config = dict(
    arch='dit',
    fused_qkv=True,
    qk_norm=False,
    inner_norm=False,
    patch_size=[4, 4],
    layers=6,
    positions='rope',
    optimizer='soap',
    beta1=0.95,
    grad_clip=0.5,
    lr_schedule='constant',
    weight_decay=0.1,
)
Rows from block 2 of a small class-conditioned image flow-matching model, named by matrix and row number. Rows with one number belong to one neuron. Each number is 200 + 40 x the weight over its row's rms, rounded and kept within 0 to 999. All counts start at 0.
After each neuron's rows are labels from the 100 images, of 14848 (inputs lightly noised), where the neuron reaches its highest value: "top examples" is what is common among them. Only what is clearly more common there than usual is listed. The data: histories of elementary cellular automata, time running down.
# fc1: MLP up (model.blocks.2.mlp.fc1.weight, 1920x320), inputs 0-53
# fc2: MLP down (model.blocks.2.mlp.fc2.weight, 320x1920, transposed), outputs 0-53

fc1.336,294,198,161,222,233,245,260,244,113,156,238,209,173,158,117,203,197,169,192,211,203,211,220,221,218,160,220,267,161,218,228,195,203,195,207,276,227,125,163,228,136,225,218,255,124,203,165,225,270,189,255,159,238,246
fc2.336,158,177,217,174,168,188,203,181,156,141,123,203,201,182,178,247,232,228,152,214,193,184,197,236,217,164,206,115,240,260,244,172,204,179,245,172,117,157,230,188,207,237,260,91,241,175,271,117,169,136,248,227,175,203
top examples: 000 turns on; rule: rule 25

fc1.173,183,164,181,281,191,138,164,187,180,195,198,197,178,234,228,249,232,205,154,183,175,203,208,148,244,207,219,159,149,232,149,172,155,239,138,181,233,208,101,212,190,209,191,279,233,186,211,203,145,152,156,187,223,134
fc2.173,196,217,204,222,265,134,188,214,211,237,265,198,174,194,213,160,200,245,218,228,278,191,112,192,173,188,141,146,215,168,240,130,239,204,195,162,198,205,241,158,225,250,231,158,224,179,275,222,170,232,198,225,172,186
top examples: large cells

fc1.515,175,250,230,255,270,182,185,239,196,291,203,250,242,195,218,212,254,210,234,194,158,200,190,275,244,313,180,298,230,222,187,199,185,203,209,125,210,241,195,203,192,223,188,171,203,235,297,263,214,209,217,201,186,86
fc2.515,173,186,184,208,263,186,209,209,232,219,251,155,209,210,235,211,185,135,134,229,172,164,133,213,156,194,186,168,160,234,184,192,158,197,181,167,198,134,202,246,209,166,229,153,157,265,200,263,219,210,234,180,158,191
top examples: 100 turns on

fc1.413,246,245,215,277,199,215,225,258,185,253,143,142,233,245,198,232,184,207,194,173,189,238,210,188,210,299,143,127,220,136,204,210,176,223,277,216,216,304,192,159,232,225,221,205,223,199,241,142,240,255,276,183,164,233
fc2.413,151,217,201,152,191,191,178,199,258,198,192,282,193,210,133,200,204,180,196,179,188,188,194,202,218,191,205,210,236,163,254,203,183,232,203,114,209,215,185,194,234,193,215,191,181,246,178,243,268,190,221,223,197,219
top examples: 000 turns on; large cells

fc1.497,270,163,202,219,155,240,180,207,201,190,191,137,208,228,165,249,253,197,220,204,215,293,233,244,132,224,195,215,227,157,210,145,226,174,212,275,139,154,177,249,217,188,212,130,162,250,238,206,198,227,177,209,179,209
fc2.497,227,182,184,235,269,190,196,200,189,255,185,236,199,169,175,258,148,104,208,240,166,263,288,216,133,302,188,241,171,205,137,187,232,191,271,179,196,220,259,182,225,188,162,237,309,190,247,183,240,218,194,287,262,129
top examples: large cells; 000 turns on; 110 turns on; 011 turns on

fc1.416,193,174,241,170,176,258,257,193,222,219,188,206,169,221,217,148,191,201,190,171,219,193,239,187,120,224,244,193,129,227,229,197,296,244,205,236,240,201,171,164,206,165,287,194,197,298,205,206,223,130,270,172,221,255
fc2.416,215,194,215,178,304,235,223,181,179,160,195,222,200,210,221,192,215,164,140,217,190,220,170,231,152,193,213,204,288,166,205,175,229,247,222,190,151,243,89,204,266,189,113,97,192,279,314,173,184,204,186,238,271,235
top examples: 010 turns on

fc1.534,181,187,249,243,253,279,197,157,212,257,246,182,269,185,206,178,188,196,188,174,205,165,180,185,144,159,166,196,232,167,188,175,191,188,143,214,204,183,169,201,193,172,180,181,242,184,242,185,227,191,177,291,259,154
fc2.534,169,173,248,242,186,260,226,187,242,283,211,206,170,201,223,170,186,174,179,213,160,235,163,220,151,199,164,216,195,189,200,188,281,141,207,237,149,238,193,286,170,207,249,209,158,181,212,183,134,213,244,164,201,190
top examples: 111 turns on; 000 turns on; rule: rule 161; rule: rule 129

fc1.614,188,280,227,204,249,192,293,208,284,230,148,202,227,186,215,113,201,213,208,209,242,190,217,184,215,161,161,183,294,168,221,210,206,234,129,269,171,146,243,235,176,164,170,219,240,239,155,194,201,181,211,224,184,191
fc2.614,216,284,246,225,219,203,230,208,143,161,192,206,195,194,157,214,118,210,247,181,282,189,183,207,158,201,181,194,120,341,189,179,182,217,202,158,190,209,215,248,223,284,180,172,138,267,202,191,186,250,284,262,162,359
top examples: 100 turns on; 011 turns on; 001 turns on; 101 turns on

fc1.527,231,176,222,214,191,188,260,133,163,223,186,228,220,185,173,229,232,163,227,184,196,122,147,280,223,150,221,162,231,184,214,197,224,224,198,210,205,259,188,220,150,172,180,201,190,142,259,190,198,54,173,149,161,151
fc2.527,222,206,191,267,230,334,202,277,269,187,174,255,215,222,169,202,224,214,234,187,219,196,178,215,182,170,254,183,188,205,147,200,203,284,109,203,215,216,240,233,196,152,220,132,183,222,245,302,229,144,224,149,147,190
top examples: 000 turns on

fc1.754,107,164,247,186,219,235,190,165,170,226,168,178,196,284,189,198,181,222,175,198,182,189,206,139,172,224,205,215,184,244,189,254,172,193,245,181,211,179,174,162,184,223,175,205,147,195,205,211,198,183,221,163,185,215
fc2.754,146,164,163,212,166,183,261,229,202,138,238,203,204,192,173,183,173,207,194,196,182,202,217,150,175,215,171,146,189,147,193,144,69,262,203,195,168,231,201,212,171,247,134,227,199,233,185,218,180,176,144,162,183,216
top examples: 111 turns on

fc1.154,160,238,131,190,293,221,190,221,163,167,229,176,229,183,243,212,198,189,182,205,204,99,199,239,210,233,153,219,223,198,221,144,179,176,146,268,196,217,253,149,222,274,169,272,187,189,166,184,226,186,183,210,177,215
fc2.154,196,202,255,167,252,150,220,180,254,196,179,233,166,206,209,200,203,153,214,245,154,225,279,158,249,199,161,227,239,159,241,200,177,170,139,131,118,193,260,112,195,219,210,248,234,146,190,238,139,214,192,176,97,227
top examples: 011 turns on; 110 turns on; 000 turns on; rule: rule 89

fc1.685,145,124,184,205,164,264,176,186,284,247,221,173,169,168,173,197,179,164,199,182,192,132,224,249,140,167,179,142,198,163,145,214,236,224,219,158,234,186,216,223,235,206,172,195,165,167,242,168,187,179,168,176,184,245
fc2.685,75,211,202,235,217,177,210,197,12,143,188,136,230,217,217,199,182,177,217,243,217,247,193,285,109,226,202,251,191,174,124,153,251,228,196,160,142,188,193,157,136,284,153,211,168,162,184,220,226,233,229,146,168,101
top examples: 011 turns on; large cells

fc1.230,155,204,227,189,186,235,204,173,116,101,195,228,136,209,233,254,223,256,253,192,189,189,207,195,143,262,179,207,202,211,184,173,259,221,223,179,234,203,193,112,158,140,173,230,196,187,142,241,239,258,230,47,196,206
fc2.230,189,201,194,176,169,119,216,203,181,204,208,207,189,185,144,128,186,192,288,193,245,166,224,216,200,228,238,172,295,89,223,137,103,163,106,242,188,198,148,159,145,213,227,248,248,178,132,164,149,186,207,239,157,197
top examples: 111 turns on; 000 turns on; rule: rule 165; rule: rule 161

fc1.78,187,217,155,192,152,216,203,319,240,245,229,206,225,235,208,234,177,208,123,221,254,147,212,248,179,265,227,172,300,148,231,212,182,227,199,249,196,190,255,180,203,215,212,83,168,142,209,262,232,191,202,215,138,202
fc2.78,166,213,216,283,119,238,236,131,238,212,281,218,181,188,219,158,175,223,245,204,218,175,137,276,168,211,211,175,244,199,214,188,259,201,214,216,239,217,139,183,203,187,215,178,194,182,191,222,169,150,208,210,144,215
top examples: large cells

fc1.724,217,169,135,177,275,205,227,212,151,218,214,170,225,168,213,188,219,166,133,122,233,246,180,207,238,215,184,225,210,224,172,245,201,146,207,210,220,184,198,263,204,209,189,168,199,203,215,188,225,162,136,158,240,255
fc2.724,145,194,161,231,215,164,189,169,228,132,223,129,218,220,228,238,257,173,263,210,115,172,133,126,200,201,223,194,238,173,96,202,237,184,185,228,187,160,196,245,206,223,196,180,192,222,205,185,198,255,251,191,112,228
top examples: 011 turns on; 000 turns on; 110 turns on; rule: rule 75

fc1.437,146,200,192,181,298,269,228,181,215,173,160,192,201,166,195,230,206,171,228,193,180,182,246,226,162,178,171,265,169,216,199,203,157,198,225,194,152,192,167,219,205,249,190,140,314,204,228,310,219,256,226,217,243,275
fc2.437,145,141,256,216,262,172,243,217,229,185,195,195,202,207,265,194,131,236,196,253,196,199,175,192,82,230,139,253,217,173,237,272,149,213,211,205,211,217,158,183,204,252,261,158,303,215,208,315,254,218,222,166,221,203
top examples: large cells

fc1.226,223,204,135,199,119,208,209,216,174,171,248,226,231,177,183,254,221,265,120,213,256,209,272,187,168,210,167,229,210,127,150,214,188,265,227,246,223,201,222,181,226,227,132,123,149,258,246,197,228,214,182,231,243,195
fc2.226,256,176,158,204,181,167,202,182,157,201,220,239,201,200,228,188,172,212,205,209,224,239,198,209,177,226,93,268,225,217,241,236,240,148,153,139,174,218,157,168,196,255,205,240,186,249,232,255,232,204,168,241,153,186
top examples: 011 turns on

fc1.344,109,123,139,292,158,167,207,235,218,215,232,169,170,165,153,269,199,194,168,216,151,221,237,227,168,185,234,240,164,181,224,166,200,194,211,240,194,116,218,184,245,170,211,193,203,202,147,119,239,199,172,200,207,239
fc2.344,78,148,212,105,150,169,195,194,88,184,235,218,211,200,250,235,181,235,176,194,232,217,206,177,159,173,187,196,116,173,199,193,157,218,195,218,193,186,127,296,199,165,160,246,166,224,236,196,172,226,206,151,145,197
top examples: 111 turns on

fc1.694,180,235,101,200,218,229,184,51,189,186,220,199,169,178,143,133,238,132,176,174,201,227,225,250,170,195,172,183,182,73,249,199,156,200,180,191,244,203,219,171,156,138,190,215,196,213,247,161,206,187,225,177,133,158
fc2.694,226,210,230,207,184,186,192,377,244,235,175,250,197,208,212,301,151,280,212,197,203,225,186,227,213,139,191,178,184,411,164,187,161,194,207,216,207,177,173,241,186,136,202,277,172,195,188,195,162,200,188,210,223,155
top examples: 100 turns on

fc1.690,121,174,221,208,228,207,157,182,201,238,220,126,263,202,238,186,148,195,220,176,178,207,198,240,163,200,233,293,220,202,210,157,217,261,192,138,251,151,189,236,127,219,205,203,211,210,194,259,174,213,259,175,152,189
fc2.690,183,158,222,148,188,204,226,179,173,233,159,154,205,202,221,171,194,240,272,213,205,106,221,155,211,157,168,304,172,226,176,179,239,230,227,288,211,185,131,221,205,240,216,207,177,154,198,121,248,262,184,192,211,189
top examples: large cells; 010 turns on; 001 turns on

fc1.349,289,250,207,184,238,181,180,229,250,232,211,208,213,207,276,218,225,195,194,170,222,218,204,166,203,222,267,215,165,244,182,245,155,188,197,238,231,189,291,246,194,137,186,247,170,186,217,157,188,190,191,165,145,174
fc2.349,86,157,182,210,153,174,231,208,132,275,141,232,207,230,171,259,210,196,163,182,194,112,234,291,224,201,196,192,160,200,182,137,144,175,218,130,217,158,139,220,289,151,102,205,230,233,153,199,197,218,214,262,122,160
top examples: 111 turns on; 101 turns on

fc1.197,219,210,163,220,179,241,226,183,185,196,196,205,211,194,187,244,182,178,142,220,204,200,153,188,152,210,212,204,238,256,207,215,58,162,200,198,221,234,212,136,151,159,203,221,222,147,204,222,234,109,156,208,169,262
fc2.197,249,181,184,151,251,186,204,192,240,185,198,150,194,207,174,172,178,152,261,214,228,260,155,157,24,208,157,208,220,204,212,161,212,190,203,234,200,176,212,184,251,226,208,165,201,186,140,174,284,196,177,135,192,242
top examples: 011 turns on; 110 turns on; 010 turns on

fc1.8,224,178,188,183,200,170,158,148,147,241,181,186,250,105,212,230,186,223,201,247,155,273,162,204,279,199,182,178,201,248,168,230,221,168,224,217,146,201,174,235,165,215,222,189,213,214,101,227,171,261,166,211,196,166
fc2.8,216,178,215,212,212,276,193,215,273,154,198,160,221,213,184,175,146,194,172,184,178,121,249,221,149,181,122,217,219,156,167,158,206,244,197,204,144,255,168,249,192,216,173,192,250,169,220,266,116,158,275,220,155,183
top examples: large cells

fc1.403,168,189,156,176,178,162,236,216,215,220,216,185,186,125,219,256,217,219,199,228,283,194,175,262,159,186,220,136,205,201,202,267,157,183,233,207,185,218,274,226,203,206,199,248,240,186,178,132,121,206,186,211,208,217
fc2.403,203,125,171,236,185,240,224,183,189,172,153,233,169,204,148,165,165,249,202,182,223,226,185,230,184,260,159,198,217,257,215,248,255,265,275,245,200,255,180,160,217,238,181,179,191,140,213,167,168,210,237,234,146,228
top examples: large cells; 000 turns on; 110 turns on

fc1.560,191,236,277,217,239,168,213,201,208,207,178,175,188,175,239,57,180,288,223,187,178,218,238,209,219,215,258,200,291,201,173,225,231,173,255,219,213,205,173,222,205,210,186,195,291,274,185,219,186,157,262,235,176,136
fc2.560,183,195,221,205,218,181,185,180,176,179,206,201,182,210,215,158,245,341,187,188,232,223,173,204,206,244,202,190,254,283,185,203,151,182,136,247,173,182,181,208,268,255,165,264,218,206,232,250,146,99,79,217,185,232
top examples: 100 turns on; 001 turns on